config.toml
model = "CTC audio transcriber"
dataset = "two synthetic voices taking turns or overlapping, over music, noise or silence"
train_examples = 26041
time_shift_ms = 100
n_mels = 40
hop_length = 160
input = "log_mel"
spec_augment = false
win_length = 512
tokenizer = "char"
vocab_size = 32
arch = "transformer"
norm = "layernorm"
norm_position = "pre"
activation = "reglu"
mlp_ratio = 3
head_dim = 48
fused_qkv = true
bias = "none"
qk_norm = false
layer_scale_init = 1.0
parallel_block = false
inner_norm = false
moe = "top_k"
num_experts = 16
moe_every = 2
expert_mlp_ratio = 0.25
experts_per_token = 1
shared_expert = false
subsampling = 2
layers = 6
width = 128
positions = "learned"
residual_init = "scaled_by_depth"
optimizer = "muon"
muon_scale = "spectral"
lr = 0.04
momentum = 0.85
nesterov = true
orthogonalizer = "polar_express"
adamw_lr_other_params = 0.0021
grad_clip = 5.0
adaptive_grad_clip = 0.1
ema_decay = 0.995
steps = 7600
batch_size = 512
epochs = 149.4
lr_schedule = "cosine"
final_lr_fraction = 0.1
warmup_steps = 380
weight_decay = 0.04
adamw_weight_decay_other_params = 0.01
Rows from expert 7 of block 3, named by matrix and row number. Rows with one number belong to one neuron. Each number is 128 + 24 x the weight over its row's rms, rounded and kept within 0 to 255. All counts start at 0. After the name is the row's rms in percent of the matrix's.
# gate: expert gate (model.blocks.3.mlp.gate, 16x32x128), inputs 64-127
# up: expert up (model.blocks.3.mlp.up, 16x32x128), inputs 64-127
# down: expert down (model.blocks.3.mlp.down, 16x128x32, transposed), outputs 64-127
gate.12 098 [102 109 150  84 175 114 172 159 137 179 111 101 180 148 134 133 124 123 138 141 127 127 124  79 135 140 166 138  79 136 148 126 130 105 141 104  89  94  83 124 140 166 131 139 141 132 104 109 132 137 141 147 124 152 132 109 132 164 120 100 130 160 119 116]
gate.13 088 [108 110 117 150 148 113 123 105 144 150  82 126 144 133  77 107 103 124 146 159 147 125 123  93 106 109  95 114 115 134 139 153  97 104 139  95 137 126 143 148 131 138 107  94 145 129  96 126 165 181 126 115 113 176 146 143  98 179 131 112 143 135 133 130]
gate.14 097 [136 138 137 115 177 118 137 163 139 137 162 123 118 125  96 141 134  88  70 101 122 166 108 124  98 102 104 154 136 121 156 110 152 180 148 121 126 130  73 104  87 131 139 126 162  89 142 136 148 162 147 125 144  97 137 137 160 113 144 126 117 190 123 114]
gate.15 094 [144 128 176 135 102 148 127 151 128 124 129 112 166 155 145 140 136 123 158 126 132 113 114 109 133 141 140 137 179 113  95 129 120  78 112 131 118 101 103 130 155 154 165 127 138 149 105 112 135 157 133 112 139 134 121 144 130 143 139 133 128 201 119 105]
gate.16 104 [ 96 113 110 189 114 125  79 152 129 117 148 143 140 120  98 134 103 120 199 105 140 142 137 140 106 125 130 130 124 138 111 172 132  92 105 118 146 177 141 162 133 107 135 154 114 100 132 117 146  99 139 107 118 145 124 138 120 114 120 168 111 157 118  79]
gate.17 079 [139 133 120 138  98 137 141 172  91 145 128 142 149 103 130 106 150 119 147 111 146 140  92  72 123 107 107 196 117 109 114 105 110 135 148 100 140 125 102 128  82 164 140 116 116 147  64 118 128 147 128 108 124 158 128 156 125 129 123 124 127 168 120 118]
gate.18 095 [122 133 132  99 129 162  81 134 135 132 120  91 148  91 107 139 126 126 160 157 146 115 113 126 132 141 108 101 140 102 116 110 141 155 170 134  87 104 164 106 150 130 132  88 154 132 154 144 122 157 121  97  79 167 122 145 131 104 167 127 113 139 123 158]
gate.19 104 [135 128 104 168 111 164  95 103 112 156 149 139  60 108  86 139 140 151 164 100 142 121  94 142 129 134 124 119 146 117  80 144 136 114 135 150 164 134 136 113  99 142 162 130  76  92 147 114 159 146 133 108 140 115 140 150 131 151 173 127 116 113 129 139]
gate.20 099 [113 129  86 135 145 193 108 139 120 107  98 123 130 120 158  97 154 193 147 143 140 148 106 130 178 114  98 114 135 153 128 121 105 129 124 112 125 177 108 104  88 127  94 145 117 142  77  95 117 155 141  66 141 148  72 108 141 107 122 129  91 100 133 103]
gate.21 099 [154 130 146 117 132 126 155 139 120 163 120 140 185 144 138 149 122 157 111 121 131 138 132 153 139 105 112 126 132 143 147  76 123 125 117 131 120  96 115 147 136 145 106 138 152  98 100 128 132 123 121 102 151 141  82  79 181 134 101 150 118 148 122 139]
gate.22 104 [178 140  90 152  96 140 103 139 100 126 177 172 147 121  99 150 137 110  87 122 133 120  93 108 130  76 113 125 139 145 130  92 152 120 167 126 116 144 140 157 146  96 115 133 137 110 164  91 160 133 134 139 136 142 145 126 112 169 141 124 129 114 124 104]
gate.23 104 [131 150 134 152 163  80 167 124 138 117 156 142 162 151 130 169  99 137 137 103 134 128 138 150 114 126 142 165 153  86 107 127 122 146 147 147 126 132 135 119 169 147  91  98 113  82 105 104 114  86 175 108 158  97 130 126 170  94  99 161  95  91 127 104]
gate.24 103 [ 76 172  87 117 116  96 142 112 135  75 167  98  94 159 121 117 123 137 122  72 141 139 139 118 155  90 168 133 150 119  95 152 142 128 107 137 165 107 127 127 134 142 100 121 125 161 118 124 126 129 142 135  95 107 124 153 100  76 149 149 149 111 131 151]
gate.25 103 [164 137 140 135 148  99 164 135 145 144 145 169 119 128 134 197 102 130 133 124 112 129 132 122 161 140 149 132 128 138 155 133  82 131 101 102 146 147 122 145 179 131 107 144 121 151 127 141 127 144 105 124 195  84 114  77 124 136 140 149 156 115 122 112]
gate.26 096 [106 125 157 142 147 160 156 166 117 153  75  98 120 137  96 147 157 121 144 127 125 108 166 150 116 101 109 135 119  88 141 124 163 185 156 140 105 114 114 135 152 134 131 149 152 135 137 110 114 129 141 132  76  70 124 130 134 157 173 158 116  77 127 135]
up.12 095 [140 130 134 137 108  92 135 118 121 106 130 126 122 155 153 132 123 121  20 109 112 129 101 185 121 167  97  90 141 115 155 120 127 114 134 143 147 123  87 125 118 107 129 150 161 148 155  91 124 149 100 154 162 169 215 139  99 126 147 127 127 108 130 124]
up.13 097 [102 129 155 126 156 158 123 109 156 127 161 159 146 175 129  97 101 113 133 104 127 139 138 122 134 147 154 130 144 148 124 119 109 156 125 130 164 176 120 112 141 139 185 153 115 121 106 134 100 107  96 163 128 140 108 123  88 128 148 103 105 121 124 120]
up.14 091 [122 118 117 104 125 143  88 131 151 137 174 122 143 100 143 140 108 132 167 131 113 174 101 126 166 131 177 117 167 141 126 114  77  77  98 133 145 146 167 146 110 141 113 137 115 100 107 132  90 141 129 124  98 150 155 149 134 110 144 114 175 141 127 150]
up.15 091 [101 104 125 118 129 133 114 104 124 136 108 147 171 101 154 169 116 141 122 165 101 146 116 132 108  67 119 122 115 131 156 149 108 148 149 130 112 122 141 104  96 125  99 124 131 134 164 104 147 158 135 134 113 170 151 145  82 159 169 132 109 131 132 194]
up.16 105 [128 172 122 140 130 124 107 146 132 123 134 133  86 165 136 127 165 137 126  97 126 120 109  99 139 134 140 132 112 141 174 108 111 159 128 138 126 113 138 120  95 150 105 167 105 110 178 119 103 141 139 171  94  90 166 168 128 118 128  97 165  92 124  83]
up.17 093 [141  82  85 136 152 123 160 134 125 129  71 103 127 137 101 178 149 131 129 107 130 137 126 137 121 150 138 129  91 114 121 135 157 132 167 149 146 122 128 152  93 123 163  98 141 143 115  88 128 149 132 128 106 115 151 132 122  98 138 109 127 138 124 103]
up.18 101 [105 138 154  97 133 131  74 126  76 173 127 118 117 162 127  62 149 117 114 165 130 124 126  85 119  90 102 138 153 179 114 149 163  96 130 104 115 131  99 114 121  90 136 178 162 122 143 154 111 128 157  87 121 144 106 163 167  96 142 129 115 130 128 117]
up.19 105 [147 150  96 176 138 137  88  87 147 118  91 158 121 132 140 121 117 122 120 122 129 147  90 118 133 105 126 125 133  79 148 123 123 158 144 120 128 161 141 129 118 159 161 146 107 161 151 128 106 159 129 164 120 116 100 114 149 150 147 131 128 106 131 136]
up.20 100 [119 155 151 134 163 123 101  88 129 111 167 160 108 127 126 114 130 161 126 120 141 119 111 113 146 124  76 132 131  84 112  89 163 144 157 136 110 103 160  84 111  81 156  72 132  96 115 128 123 123 150  84 148 118 127 123 161 120 115 168 128 106 122 110]
up.21 102 [136 150 157 172 149 126 151 106 159 146 129 121 129  87 114 168 143  78 131 164 105 122 146 115 164  85 111  94 117 116 149 104 144 109 110 153 103 115 108  86 125  99 163 148 146 124 131 131 137 188  98 102 141 132 121 103 183 118 159 124 180 109 125 143]
up.22 100 [ 95 137 146 144 118 109 154 164 161 148 171 120 106 105  50 132 143 156 108 139 119 132 126 130 177 162  88 131 112 153 160 133 153 116 188 129  88 129 126 146 138 123 119 118  79  93 114 149 139  86 130 106 145  97 100 154 136 113 144 149 147 143 118 110]
up.23 101 [131 126 147 104  69 159 151 100 149 160 114 115  87 146 151 133 149 146  94 145 125 126 133 139 121 108 126 149 142 124 143 129  99 125 187 113  78  82  95 118 161 126 123 124 186 145 149 141 152 150  84 124 136 164 117 163 152 181 124 116 164 135 121 127]
up.24 095 [107 153 117 142 117 114 182 113 132 178 137  88 105  85 150 110 124 155 116  79 111 101 163 128 108 145 133 163 136  95 135 125 117 145 171 177 158 131 116 167 143 110 145 149  85  79 128 123 129 133 188 166 149  71 134 118 154 136 116 113 152 103 142 131]
up.25 102 [106 132 116 141 100 152  97  87 145 145 163 116 147  81 125  87 135 112 137 141 129 119 135 138 148 113 174 128 142 120  89 108 101  99 111 123 103 135 107 133 135 105 131 120 116 145 105 147 126 117 105 148  81 135 116 105 136 155 129  96 124  87 127 163]
up.26 095 [128  83 143 119 140 136 126 123 116 125 170 135 113  82 165 177 110 155 102 109 141  75 113 121 187 128 151 134 107 110 122 125  93 117  82 155 184 144 168 142  93 143 120 121 142 115  84 107 156 154 114  98 160 145 149 104 141 116 127 125 125 133 131 158]
down.12 100 [121 176 141 135 113 126  92 148 132 110 148 169  72 137  89 144 112 131 148 168 142 124 123 127  92 114 157 136 177 134 128 135 123 176 100 147 116 160 148 114 123  95 102 163 109 101 117 144  75 143 138 123 136 111 100 149 127 105 131 130 129 132 100 132]
down.13 094 [136 101  99 113 104 107 116 132 155 126  97 154 137 129 148 194 140 151 138 131 141 139  99 113 104 111  82 141 113 121 168  82 152 111 175 140 103  87 147 113 125 126 141 103 146  92 103 107 126 100 134 126  82 169 147  98 104 150 106 145 130 128 131 135]
down.14 095 [105 154 101 164 112 170 138 100 152 124 140  89  63 124 174 115 140 169 106 139  98 120 158 137 154 126 103 156 147 143  94 115 148 110 109 130 142  82 143 127 129 118 103 129 116 165 153 122 111  99  98 131 143 131 131 115 139 116 133 145 133 163 143 164]
down.15 092 [122 144 161 108 183 141 142 131 137 156 152 135 117 149 102 103  90 107 127 130 114 115 129 130  94 169  94 153 140 137 121  85 136  78 107 116 120 115 150 103 160 128 109 140 143 147 102 123 103 137  96  97 153  76 167 117 175 146 106 106 176 132 106 128]
down.16 102 [161 128 133  96 170 118  96 131 153 123 149 109  88 154 165 138 114 151  98 148 112 117 127 107 171 148  92 120 103 141 113 141  97 157 159 135 106 127  86 146 144 127 135  83 142 160  95 122  79 167  79 114 127 153  89 141 165  91 104 126 159 143 127 112]
down.17 090 [131 162 145 132 112 113 101 161 123 128 185 118 151 111 140 100 113 117 113 162 133  87 167 135 141 159 134 129 152 174 143 124 133  88  81 136 122 112 113 124 153  88 122 172 109 127 141 142 132  92 101 116 180 112 133 120 158 136 104 140 118 102 151 143]
down.18 100 [118 111 142 107 136 100  96 125 122  86 120 168 166 114  97 150 166 103 160 120 172 127 125 145 153 165 157 133  91 102 103 138 102 125 151 111 176 158 126 169 122 115 136 162 147 130 133  99 148 157 107 154 132 110 124 133  99 117 119 154  71 137 123 146]
down.19 103 [137 133 103 104  76 134 114 130 104  81 147 119  84 115 122 120 130 115 134 181 102 155 130 133 118 110 162 126 157 120 142 160 139 152 143 162 146 154 155 118 154 121 115 159 132  99 134 124  93 108 145 122 152 147 113 123 129  99 164 131 112 135 116 132]
down.20 102 [141 131 109 132 131 107 145 122 130 132 137 118 143 111 134  85 134  91 132 184 139 163 133 109  87 158 137 137 171 131 138 171 124  99 157 126 183 121  96 166  88 114 157 136 142 130 144 104 136 117  89  94 125  90  99 138 135 147 136 149 117 154 112 116]
down.21 099 [132 139 104  99 120 122 128 151 137 130  90 127 100 139 185 118  69 118 139 136 145 118 111 128 134 132  68 158 131 192 138 142 138  92 132 127 138 184 154 158 141 126  68 131  77 135 151 108 139 126  92 129 125 175 124  82 106 110 115 168 115 101 129 154]
down.22 098 [143 132 143 151 128 132 168 101 119 118 104 116 157 124 145 128 106 114 137 138 122 163 101 143 116  66 139 118  96 116 109  83  75 150 117 136 152 121 142 123 113 108 173 147 140 123 140 146 147 151 132 133 114 116 105 147 119 113 153 126 152  77 131 149]
down.23 108 [163 145 135 156 133 107 131  81 102 124 131 120 135 149 114 136  97 135 163 129 137 145 115 114 115 114 141 122 164 174 150  97 186 128 154 131 160 183 118 123 139 121 108 152 144 102 117 160 103 111 118 134 120  98 134 116 112 147 148 138  80 123 117  96]
down.24 099 [ 80 114 120  92 137 144 115 132 136 118 171 143 140 116  84  90 145 121 131 149 108 153 176 170 129 156 129 148 132 136 130 139 146 123 124  72 141 127 166 123  99 148 111 139 113 113 149 122  82  94 139 119 168 157 139  83 136 120 109 142 130 138 106 127]
down.25 100 [154 122  83 113 126 126 111 128 154 131 136 146 103 154 125 141 113 107 164 107 135 145 108 105 142 138  82 114 136 121  95 158  91 122 104 115 177  92 109 110  99  88 110 140 114  98 137 115 145 127 152 108 113 113 119 120 129 118 112 123 107 155 106 107]
down.26 094 [160 158 165  94 122 111  65 117 166 131 141 146 124 135  99 138  93 186 118 150 110  94 134 125 137 133 114 118 159 156  87 118 105  97 107 130  92 136 111 120 171 125  89 145 117  89 182 118 112 151 151 157 120 137 124 132 122 116 100 152 124 132 120 131]